Weights of a small CTC image transcriber.
Model: 5.88M parameters, arch preact_resnet, norm batchnorm, activation relu, depths [4, 4, 4], widths [64, 128, 256].
Data: trained on short English words printed on busy colour backdrops, 90422 training examples, 17.0 epochs.
Rows from block 8 of a small CTC image transcriber, named by matrix and row number. Rows with one number belong to one channel. Each number is 128 + 24 x the weight over its row's rms, rounded and kept within 0 to 255. All counts start at 0. Numbers have three digits each.
After each channel's rows are labels from the 100 images, of 14976, where the channel reaches its highest value: "top examples" is what is common among them; "lies over" is the class under the peak. Only what is clearly more common there than usual is listed. The data: short English words printed on busy colour backdrops. In brackets: how many of the 100.
# convs0: first 3x3 conv (model.blocks.8.convs.0.weight, 256x128x3x3, each kernel summed), inputs 64-127
# convs1: second 3x3 conv (model.blocks.8.convs.1.weight, 256x256x3x3, transposed, each kernel summed), outputs 86-171

convs0.77:135188101083124116140124196169123121137153117104077105112118164138123119114119127106129118147157133147109114145122096152087100121110113139150159107143180155131080185125119132100131161129111095
convs1.77:111158130086149154125107100122132143128146136110109111165105112110152135192136165147130136126105146128172151080215161146102183150151223142146136127111123116161132138122111162158084135102130182117125140130148115144149070144182103147110110112110102118123096144
top examples: the letter d (87); small letters (61)
lies over: letter d (52)

convs0.173:120124091090155146116208131119120109126195128111089143124129130147111071111134144086100186113113103158151110078124110149096129140139113116133210122118114167140114135135124116115155112176132129
convs1.173:132120117147155113104120133133123152139154087164134072136144123141120119125169142123067128149149105097088151135167110127092130111111201145136114100118174127139124122129103085131121123129126120099123102133055146148113108137159125129122125131120172101120140125
top examples: the letter g (100)
lies over: letter g (29)

convs0.160:195164127137090105136151106106090151103108101113158114130122129153048111128105116112080118159102139148129105133124111156129100081150119154079105132129133115104115131114121119097187086152144136
convs1.160:091110088133111098143174117139112142114136132139168160135064133133114103140120099096135104158121107132117094138131137151104174131102129151121070124154110121107131112117093140145110122125172142125191199120113125132116097099167109121099105108156135073120143157
top examples: the letter g (100); small letters (63)
lies over: letter g (31)

convs0.227:096132133121138115132120120111124132145118102184085127135115132156134117178157150145126071134130129132107101125157137100126178112154138108127147093139152100122125136093124157136132106121072113
convs1.227:129118124095137101127138105130120142118104158129124152138127120139066106118141140130110131109129105117112140131148122133124122123145106143112150112139133087152108126077129122127083086095121133091125106117098090138159133104131112081156131182092111132135124134
top examples: the letter m (93); capitals (63); the letter p (31)
lies over: letter m (33)

convs0.154:123114111093084126126111111139166124115120150138161124093118099091196110146105145137103155124129137091123161099126112129136128104116102150136185120110121083117107107082090094117149094132131098
convs1.154:116115168099135138119118127129105154158108133136161110108121132161151136121126139076122184115114125134153101107133117152113122129104109174082148109129131116101148120105141123147146162093118114102114123191105130125142153157147133131146114089121134132109166148
top examples: the letter a (100); capitals (99)
lies over: letter a (38)

convs0.180:130100086130122140145105117116170123122120144111109117149147118103117108110104129108097127125122103134142165122119130095104117079146085116097127105120143134097119149141202124133110127156111130
convs1.180:161108148135130119119139127142110120119138134134086159127098129101117130138116122135132146213101128149117107134129136129110124150134112107138134154136112124118171095133098091074145128150167155161135099117064076112144147131129113115120126108106123085083117132
top examples: the letter e (100)
lies over: letter e (30)

convs0.246:144159130131112117110134147090111141120090105069144161123097086137127109115143160127133132161098129091173095073139127094153109170112136135140136157103119090106122145114112109122145145139106103
convs1.246:138127103139107093109137148125117107149140136138100108125102085105086154114133140103118105078110135109109111115093137128125098121113123095127090152147114169108101103139133132103093070103069116133135202120110125168105086090139141120094071127167123105120109152
top examples: the letter g (54); the letter w (38)
lies over: letter g (26)

convs0.176:148133143158100126107108101150118148120117106115060132165146155181195119119096120107121130099106134136142075102110124154169054123117133101098145141135126143148094132138115101115104159167082089
convs1.176:174101136108102121148145136122124170130153153115114146140108182137148120145136159082099129139141135099125111123126116110124143154179123151122107108097135127118100125095168084157183124134119111140111149119121121106125120105150158155097088106123097103123095133
top examples: the letter s (98); bold (72)
lies over: letter s (43)

convs0.139:089112127116112124152087117120133129178120125124150119120136098157102166130123138145089173141150180117095140090092135131113061110126126152132169124172125118103095130084112137129105177141136104
convs1.139:125115128146113113147136140107158089174135118116147146094084142119136124113098124118134128113101133126155108102157182129147161138116113147140123160155152145094091156130137133151128108149140134155134124110110125132127146177134104118165110169116196174142120122
top examples: the letter t (100)
lies over: letter t (62)

convs0.244:136104103148120132114100126156136129126130107163121153124133086127141167180153143145138145099120125130125119147172130111121125126104093119151127123121137104203114087114128098143127087121120112
convs1.244:124111163174124124104172120161151137129139108152119138127114116086139156149152106150121114118132128117125134135137149130160121128114179116138174126050100131145119120126122148114138114119131149148104119156096122128102118138162149131130086149128134138087154136
top examples: the letter b (96); the letter a (77)
lies over: letter b (32)

convs0.250:121117128127100112132105137138153134142187131074117122140145133104150121136124056113136141131127116189130122120127122127111116109146134172144149129160132126120148094124147119123145114134153103
convs1.250:162142138176144145109138112112145124118105135129139124112119168154126105098127087169137111138114109112103119096127136133108097125161130106109107130152125121151146144121132114208105106111132127127142110143138145107109120104091174108152149120130097160137102141
top examples: the letter g (88); capitals (75)
lies over: letter g (32)

convs0.6:112097152131135085151128147100125135130088087095135134137101114119099118125127119097142166133104106129135116152127147105157144098116098083074192123135100094118137119144180129134112112136115128
convs1.6:120123153150064145143136118084106132126107133138122156125137137115074135121105131136134155096191135112150114159099146116159129091139115089081111111114133165118096103128137116119115144173100158120128125162096143161105114106132102120096147126102163113140126099
top examples: the letter t (100)
lies over: letter t (42)

convs0.38:172151118096153123152117106113133126114096106160113131130152128070150145099118119112156134102126133124133139111129104118144098127161110153104136141113138166121134114119101166144126112142163106
convs1.38:104144160111125150152129103177087125147145101111139099113145120148099116111118072145094108115149155137143092144112124155119170142137097119132135124141131118139065116131126161093148136138126111136193115098082130135122135130116140130115140150110130134120132114
top examples: the letter w (97); the letter o (68); word: owl (25)
lies over: letter w (47)

convs0.24:136142093130110115146107111119083140107130130134128149107155108135132100093102131110109165112155109115145168105134125109189186086121106149140144182124141131128052144102091165105126081101128109
convs1.24:130098115189138107095161146136112123061136190122123172117107097118072122140105122125194136125096112117092116103115129112085096158137136122121107117109130150126127129122102135107112122138120109096162129086134119126114171091141122134106134104136120086125129128
top examples: the letter r (100); capitals (86)
lies over: letter r (48)

convs0.47:134148166128110127130140166129110122132148122108191123066130099102150116140142144134097104118136132111120153149112123109131071103158174102128198121150124088111097115111122103140108104113126128
convs1.47:115159151200125124145112170126094102163103161105092137136124177108127154118098114188135132155120112162119188129122114188119117185108103136112142121117117161098159147125166125117159126113130139145129174139133111110157107183156124120147088107155144098162179132
top examples: the letter a (98); capitals (94)
lies over: letter a (39)

convs0.12:142104099155131144075128155129103197128122126121082116125120173136147144102122155119151119100179098102119127118123160129138129122119149128127112109111124148138171130155101102103109094132129103
convs1.12:097102128119146078135146162127125094129139125126103107127146132124102106104134120104084135144109095157145150123081116114101110131128134125114133159147144142136143135094157142142140153133134136150168124124179131085166113138118093110142106144092139146122112117
top examples: the letter s (86)
lies over: letter s (40)

convs0.147:196174143116099139129148095146103097122134161115107121155124104127109117137140175141100131114127116155162121108111101107101167126100117123153120103124128069123145181143131177124111120120072113
convs1.147:136123124113090122125111144098113133148096093135175095108097114122121160173127088157128167115115119113159137096142108128090108152118098130131081137122142111098092119083106135133121154130105126120086098090118102184116115089134132151115119117076106150144130162
top examples: the letter g (95); the letter n (49); the letter i (47)
lies over: letter g (30)

convs0.207:124102172105135131170134118133114089161115142150099169082103124124118116102140099129124130142117209181132111154149135134133149164127119163137085143143119114123157147136177109118140119137132159
convs1.207:126126074092093121106121132131108107155118138159180128136115089121136130127092102070131109121127109145089134148113120122141137114153153112139111146133127147118103116136142109109117128121128121120103116128105129033146133129139110115074117148156112128110142142
top examples: the letter h (99); the letter s (44); the letter p (33)
lies over: letter h (31)

convs0.140:111133057131121148118107156124134155143102160132169141166109119105090098039136134117140143146079143145120141182126124105148101088090130117115144109118179123107092154091142106092143146105101103
convs1.140:166078169126111090138144141112146133107115111134128132185137146121121124147117206129230142164138140116119106187151118121150110144159135119170127170099126135149118148107116137109143120128133170122163125118143122139122206115182113118145132138118116175133106083
top examples: the letter r (93); the letter f (33); the letter u (27)
lies over: letter r (26)

convs0.20:126146149115105115116133159106098113205138131122141137106112085137143137132175148153134137105096130113071081121117149122105113092092090157090121124127151109149103128130109103135129113116172123
convs1.20:088129122149135147145113143121130141148132131172142130131116114118143134133167135135113104127126085108139147147129095104131175123128107128142100137123137148120128139141125164137103138171129112164133145124100118133146111129114128088135167143141085118108152115
top examples: the letter f (100); small letters (82)
lies over: letter f (39)

convs0.29:137100120096109141114102122123140103132163108131144098106126128078096136115111124128114146126122122160130114111147106097105145138100128102163112146101143165141137101095165131159143104081133104
convs1.29:111142143151105142134158156113134120104142120150107139132119148122171116129119139094140121134107148148105125134123148169135089132148127181121127150119135155159144085113136139134139089116124087084122091125144112145124127140100114125130155094100134152139166115
top examples: the letter b (94)
lies over: letter b (25)

convs0.67:151184137126134112144123097105139137158114091102123143106135102141126128107137119078149096098124160130107086099109112097120088088092099125072162124146102121120128097128121129115144124170164155
convs1.67:113116144108117143136121138143132130135162122143155159092077151125118133103113137145119126116124139140150114129153087124093148142103141107139124119126113118160134139098133100162098096123120140133091125125086110122096092123108165137151120179163139139110130172
top examples: the letter x (75); the letter a (66); the letter i (52); the letter t (51)
lies over: letter x (57)

convs0.187:090103145110066146133139110108110125113130091120095107159132140105125093113120137094165108171125152123147102098165114115119088137096103135141150099136143175175131153093111134121108093106166168
convs1.187:118166110171121151097088116129113113127141080142138152127195119109142122147139120139128132150124125110106143122109115106164123145088110108119167156137135118109128115130113099152155130148144159110133137122120154154156149137145156143140126124107085120116125132
top examples: the letter h (96); first letter capital (64)
lies over: letter h (35)

convs0.185:150115123133173135141134124153082103090113144139081131108139116133100123125131119128125110154125101180149139133135138118122146119142125129158136086123119199131157112080110180161141130085143120
convs1.185:131117093133168129108128127112130113153130101122130110139144080116121110089162103141098114103162114150127145138131148162130102143130123130149143099132128138137136153175115155099129132123135119136131136127122150205142141088114115112110111110131117116126088154
top examples: the letter i (100)
lies over: letter i (28)

convs0.56:124136143134109146111137090127114124154128123172139135113135135119093138098142116195214143117098137123130141127109150133099077115110114109122127134150151091153146140135158117143143084109117131
convs1.56:142135137191095142114141178124106101118085135110124098077095198115133117139150094128146135116141112116137113153140114162120094145138104103141117176097130136118135130129097141133159124104152119167110112109126134129127141115139090125143134097128132163101163129
top examples: the letter e (99); the letter l (67); the letter f (37)
lies over: letter e (34)

convs0.186:131162097117135163113107145114189137127092121110117157146086159104127107130134127114097133130117130154161137158103159167118114117128088112099093117131146124105128132162103141109143116171114167
convs1.186:117134101149081089132128134175112145137133146156113124116113134103127166126143089132105075156111133127177082160118121121107167096114110134084104097131103147110111143143102126092137128120099094127093130153091138142082139120141120110117113111111066185118134123
top examples: the letter i (79); the letter r (65); the letter h (34); the letter g (27)
lies over: letter r (34)

convs0.34:128126099154090141156125082109168117140063101061063114131135118153155137099127050087154123132144124125102143130131143111143169169100134195105112113138089123117145148128135129126113137150115148
convs1.34:137124104201082144125151141101124130171128121144127120103128149108140138184109120107098097125109098159096130111118119135110168133078165139100135074144137129151117145150146106133105126116130150103123168150124107124093126113148159162114180072117148117118107108
top examples: capitals (93); the letter n (90)
lies over: letter n (36)

convs0.253:127166135126132184114135131114117125127111124118191178125166129121147179130191093173139101079088138135110160113123087121136093091098121130152113117103144117135123136105082127133095165126145126
convs1.253:088100125149149113174145110087122136148120173131115139120119051164128149114104114158172116144151108098147127110087102119133156165101085106123167128132157139120107138151171150134110116136124143117112151110086140100081115154106133125150113113139143169109190130
top examples: capitals (81); the letter a (71); the letter r (59)
lies over: letter a (26)

convs0.226:120096131141146141172146135133140125111113122132138124101096147137044087104135112143128119140129117144171114129111114112103120134122125134126100110134108138153143088142111108116168122172111132
convs1.226:111144105146128102114109138162104129109127104129142124134130103144099138121145101141123075111138107105104098128128146198165143159137124115103101160133121138089110099127064132139102126097188101135167112122115125113189117116100091126138132105087099135137097128
top examples: the letter g (100); the letter i (49)
lies over: letter g (40)

convs0.21:124125112090131130154078146143132104164094149114107128103185124162110145116192131140126154094109127115128129117109158100091134094104142124118159138140155166128092128117129140148157125117178073
convs1.21:156105089140140124085118148146138149120166125151105112129122106146115139151100146159110193092119161131153120122120128150128149131129154151169085127123121107118129124082116150139092144129154123150116110119102130137130079117082152119157144103122153088129138130
top examples: the letter f (99); small letters (68)
lies over: letter f (29)

convs0.8:126153138135132124140126138098139117101156162111132135193129133116107142122097099140163120134116148146155113115112144103103101108100091126134138135087124140122130141092124096169170112167122156
convs1.8:151127132148146145127090121098141107132134155168152119132186113134196109140132166138139145117087149111156090143200112120128106096109134102139110116120135114113153101167100120154121154140158144161124151118104146118114140127123137152115125129101134082093155163
top examples: the letter d (100)
lies over: letter d (30)

convs0.165:106135127103111163147112123174122131112205105094129115157151100121103172139143118121134142124191129110105130150097097147140166203108104131133141136136097122141114172145086111101107130128136097
convs1.165:101069142139118162139122134113125146091176159120122153125114139127152077093105140120113133153132122113126118122141110120131129096124166149077131106101154082111176127148106128145152151111108153124120164144108138121153083135142079133141054121104093129156130122
top examples: the letter d (87)
lies over: letter d (43)

convs0.245:172097132086124115139131134146135137126103090140150125117116081135137103134114154105122105112125131140092132107190099126139111110078131119108136111141117128093129168085118154186115106099136102
convs1.245:107143109128132175104104117134136130101077134130119086103109139124122093156144104139115116146190142164125128117129169082110158154104106108085123139118126123135101110094124108127143116126134163090164148117127113133125105158123135175127184129087082118088102091
top examples: the letter y (89); the letter b (29); word: eye (25)
lies over: letter y (26)

convs0.71:143123112139162136141122139067132176079121129116112187135145140173138119125099095129143140131111133148121121102143096076110129109085073146156124155134117122080142205141173094115105113133098124
convs1.71:113119128071117112148132117119162131133121120087140143092151084142123203182099136114115102100152125115131111146166141136132153085118142127132111130096114100105121139153161128125138191125106143070143077122119106113120136109099113097119147121125114181117074111
top examples: the letter d (95)
lies over: letter d (47)

convs0.179:114103153145124092126139143115117114123151074115127126094118135172138146124093153114113159126116125122108131115121136140091114141107094153117112156134161107096098136111124113116113146070111144
convs1.179:133107112120118096137123123113141086142154154094151169104133098130112147134128151152154146110076150138128080106133164081115135141039144136117192143154146149137120117119105141136173098113128111109099137126109138100124125143124151126105144159127179098113106148
top examples: the letter m (98); capitals (77); the letter p (31)
lies over: letter m (35)

convs0.141:122138115125107126139109073081160126114142158135112123141089056153175156113168123099115111143109103166134206108104103086197138138120134145124118130128187102139148132120127129133121132133128139
convs1.141:133118126179090127109121095119156077102082135094124086160146110123133088122094109114111114143121114138161117106150127083145097093129080087141136140142120112017140091149115144140116113135116124148115111134156170119095187107102157119129125146115095107096130118
top examples: the letter r (100); capitals (78)
lies over: letter r (44)

convs0.105:095106141133073133137108141128142140139097093123104151125114070141100149121120122141146116132090115152135107140098119104130138132123113106134094104089141152140126127112142169153077132110135154
convs1.105:118115111152159122107200142108084080114139139091173134147175144134126069109122132146152080153145115136130153098091145088139144151162074145113129155128137162142108123128132105160136111123111119149131098138099135098125118180159123107123109171147122132118141149
top examples: the letter m (100); capitals (74); the letter p (37)
lies over: letter m (26)

convs0.255:133120118086086115140127104138108141190102165128124120132132176129148136104080120134143086113139088132137162145142162143128114069126144128156100080147115120113124144115114144146079139130105082
convs1.255:139105123077113101172120133105124133135108119109117132141134130122145144134155174122111154136136134115106160076134131105129112137189173161106171139120156139120122116131106144131152118118155149102100124100219094102128163084119127118122110127098092142102114097
top examples: the letter n (71)
lies over: letter n (28)

convs0.175:104138121153140144131119119111106135146125097124107148149142129137128128083161154131105161138126124124105065110152118124139108120132114139121112122120138140179115130154139126096134109134106098
convs1.175:119122164079132071104137114132144134096109103121135125133138135140113111119148104151126137139124133122127151156104117107106187125121139109155185143128101181136136161143089135138139090119129081105148114103120147151096108111220142111125137113150118102103116086
top examples: the letter p (100); the letter e (62)
lies over: letter p (36)

convs0.127:136131148144150111129131132115118120142152128106119128100111097150119133133112116130123117091128108151132125125113074115082128138090142109116128127143102116110141104077121127139182107132146144
convs1.127:127136138117119091102146222142132221147109126121142139123114153116094149150111116117139124141122126137128100112139130162114078151121133156159116138116125122077129157128123101094150121128132125155094133092173161140127117142078109112129153102091101097099138134
top examples: the letter n (100); capitals (81); the letter d (34)
lies over: letter n (34)

convs0.184:139129132094116110129140165121132124191100132130134140107128117107134111129109137124113094125078160126147134098185162109116089162108112098137164130093087122109122160118112110110131124113117080
convs1.184:158152130137110108118125107127114109152142135111120130115117087114127083124135119093130110114134118143140124168138179118101114123120080134128074110124103121142115100112138132099147101115141122128106106149143110159153153132127111110125104102108141110138133146
top examples: the letter y (69); the letter x (31)
lies over: letter y (43)

convs0.15:136132129143141116112128104153171135192134097112095111118111120133129110139079161097099107140129111139144117129111123128101134161151106112150180139145144140123120143111098120103134116141154174
convs1.15:092123146138143159105104114137122173136146131137094081132158115124135122137082104112086121146089117137126129153138147149113094154124113119140117137140141154093118117110130139117143157130129142159117177165057122116133128082125108130138116139117249115133153188
top examples: the letter x (99); the letter t (47); the letter i (47); word: taxi (36)
lies over: letter x (77)

convs0.152:099120170108073164119108121107141136136111158143091118083140082112150109137132159146103132132128126116091135123175117134089067128105123127147127144144150117147112117105131160134114090070142114
convs1.152:120144142117140127096115099125135122154135118166124119110134138125114132160143104133104173119141175109109134089132150094147108160125131127118123147122097093179109106115170142118117124127109149148090130123123070099147117152125128156104130129149132115119140088
top examples: the letter f (93); small letters (83); the letter l (46)
lies over: letter f (74)

convs0.198:120123147136136121127133122107116154114104121134113124135143128159155133153114094147102186108155148129129094149096109135112156125169116134155108125113118105125101097112080176116092223124066188
convs1.198:130118125108104138115089125086132111127166172107148128158093099145190151113099090125113101109124139118108116128112136170110197099151126161137044126148105119111154123101134088137131127141104133141098150107123128119108139157098142091129160131141158144129130165
top examples: capitals (83); the letter t (63); the letter d (35)
lies over: letter t (29)

convs0.52:101160153115083143118110129134151107167105107122139128147079104121086136121175157134102119122126138125129079118111120159099127134148120121162101096149127145151122130102113128105133084053178155
convs1.52:103144101135130149106096081122132143132120101145123162134127124119131193119103097134104112147113111117124125116128088131135153133096131129140094163122107107128179133140127117094160095154131134135132125082098129098120148106107130117094131149095170085143158100
top examples: the letter f (70)
lies over: letter f (47)

convs0.145:122150102116134134146110144087118164125128114075094047126135134119167111137108186092166133122142131113117076105159123136126138199124124116117133157116125131108105122122151098115118159114109105
convs1.145:132141111108137112131128157151111089138103110097112099149084160121118122099180147136110132120102131149110098102140116111122094130142124127131124165097144187071128123111143126093188160103083120134102134165145099082153067105108113156109126100099115124102092131
top examples: the letter s (100); the letter h (47); the letter p (30)
lies over: letter s (39)

convs0.60:154142101103111164131120127123118125101131096103135129125096115115160117118093121156150125095143136101097131115148135112136112131147120149131147121129158109112138127128150115115124110153112138
convs1.60:117162101164103131104104135131147131092165127139136118174114091145123155150135107106181102131050114124090137124141121101110122139138117117148113146101149096095143108086113117149144118136117125134175122176116133109115148158086145159152140136103123129126132119
top examples: the letter w (100)
lies over: letter w (34)

convs0.189:060112130098148119126139136148101123122141097132121114119122103129130129121125129113117102159116109117118163117144143096117097086099102132095133116131127097125143120125125163111083137111112109
convs1.189:145131129145116130108159133127147118114124124104169144129096142111137158115164118109124134153130081133124091099127131134103113136044130088147177100159125093144153132118124123171123122131142196154105138131083089129133121100124152139115128170121133089127135200
top examples: the letter m (100); capitals (76)
lies over: letter m (35)

convs0.66:125196137132130123135106116169116094163115153179108138160138123129104129160119151123102125068133172141169097129136105125092128114115124092126166118126153115110115136128097092136129109116132123
convs1.66:156112125129077079117108116093127120167119159128120166111177127104154104135149119098116099179092130129165108164130130149130124109108125118117135150107116114122125139132112129120117132117138110103151130150158132139108100159139134117135127121111147098122133191
top examples: the letter x (80); the letter a (77); the letter i (64); the letter t (62)
lies over: letter x (25)

convs0.50:098130098118170114138146135136116134134122132137114106119152128166169102121143110093154135123110135137129142148150088124150135140147115143134106137083153153183151128116123112104133095110125152
convs1.50:083116121150148114141137131130145128123093140147118126134144106163089142120123142129093123139136100140137167135114134116125110096102192109162219115111104073100107136126180097149087126121139184166123128101130122178172113120126115105146151076115123174098150115
top examples: the letter p (65); the letter m (34)
lies over: letter p (33)

convs0.197:130171113144137136131125131097147131117158129105098120148105114140116199102130106146132145122096128120119146147138116139113096102055120135156145097118134132112144240118108116130121150106104139
convs1.197:156104111103151154123121112124134122105159135142092156114122100126124092116130177099114130080108133134140139154229139120109255085119181098092122099131138135119150136154172121145103098126123157133106134164137149150145160150141133130102121157127128185122101104
top examples: the letter d (100); small letters (63)
lies over: letter d (43)

convs0.215:146157152121107098150089121138116121191152127126077110136117115112104093115135125101090101117103122110140083122132157098124110101151113121109164109147102176117119122132150076090147161220102137
convs1.215:138130133133153115123096133116149139142144113117128146109099120112131131170135113124118158097116132098121109120173100124134147176151165119128109128137130137221108100142072101118139118123113098126116135116147121152126111121140130116155107176145157165121141124
top examples: the letter k (98)
lies over: letter k (65)

convs0.25:130180091119143125150155138137095139102126146160147118183103075130137128124105134125141123102121138134131194135176138131162167146114149129112075122076177155148103132090100139148169109104111127
convs1.25:069139112151155151111136123192123081119096096112145126102161103137124099119137159101161148113173137129117111145126131100100150115055175124160194082151149117089118125159166156166146084146116132136164120189118134144143150131102105128146128103127111149137135102
top examples: the letter r (99); capitals (67)
lies over: letter r (31)

convs0.109:155135121127115099177235161142115128137144105138107149129130148150096107071105128157138102143115126104176102147125110127146139109131151100105131129135114126104097129141147118123132158133170085
convs1.109:125107095134142146133121106142091110142119123106121096141138122162097120147117171125131128116106087118130120122082084127153135141123127077136114120172136115092158134111132119114114114131070124149132101134121132125170140088155118118133110129109125088138095145
top examples: the letter g (100); small letters (66)
lies over: letter g (42)

convs0.237:134124090105130118123139117105089139124140120162073148142105184096118101129132137108126133124116118113131116105170128128120112113147093161130115108127153120102148108153136083138146132114118133
convs1.237:123163116130154126145133153157157058164150123127156121096125106127117090142113100126127143122072171109141126120092181180085135114153159114126098128120121125123140113136140123192133104088106126110179107163153111105130118139100119153123134116132138143123064133
top examples: the letter h (100); the letter s (48)
lies over: letter h (28)

convs0.125:094179111099112106090120179135109127159138158143116115123144105150113148132142175127186165092167156129122100117156149151109109105099124109136134116160173096128116102105086088132102112139122094
convs1.125:125127100128117131161111146133125126117124120107110161172115123133150185119126119119139125158144094148070163159151126151117122119166143126111112124106174104150086142105120123167085149130106140118134133110153190105140127101156114152133111108101143119088139137
top examples: the letter p (47); the letter f (39)
lies over: letter f (25)

convs0.143:110126178081136104076129177147116109144137173143182128096106111128138103136128106100087163138135105142152132097112141126109094084141138108113159142161119119103156123150131065104122112090140096
convs1.143:183112096120083094131133110157126074102123098129151116148119119120110133141159124163113110142111135147118126137102124137131111119127090148175117102166109128124132062109135136159149136107140125071108108116157095083108103117128120123143091114141116144099119105
top examples: the letter a (99)
lies over: letter a (62)

convs0.122:130144127099140112139096100090142113154115099094110149131190127116135108106160104127135109092137103140099122123132113115142150146117095152127118153131149119107145143124128121106169112099134104
convs1.122:103112176145139125129139115070120149120115119154131122128097109138123143112146110105131136156142118149128114108103113071114125161089166136116127166131104114155170137115108135119094116088132136144093102193122122131132127178113110151127152160100106162114138129
top examples: the letter m (100); capitals (77)
lies over: letter m (45)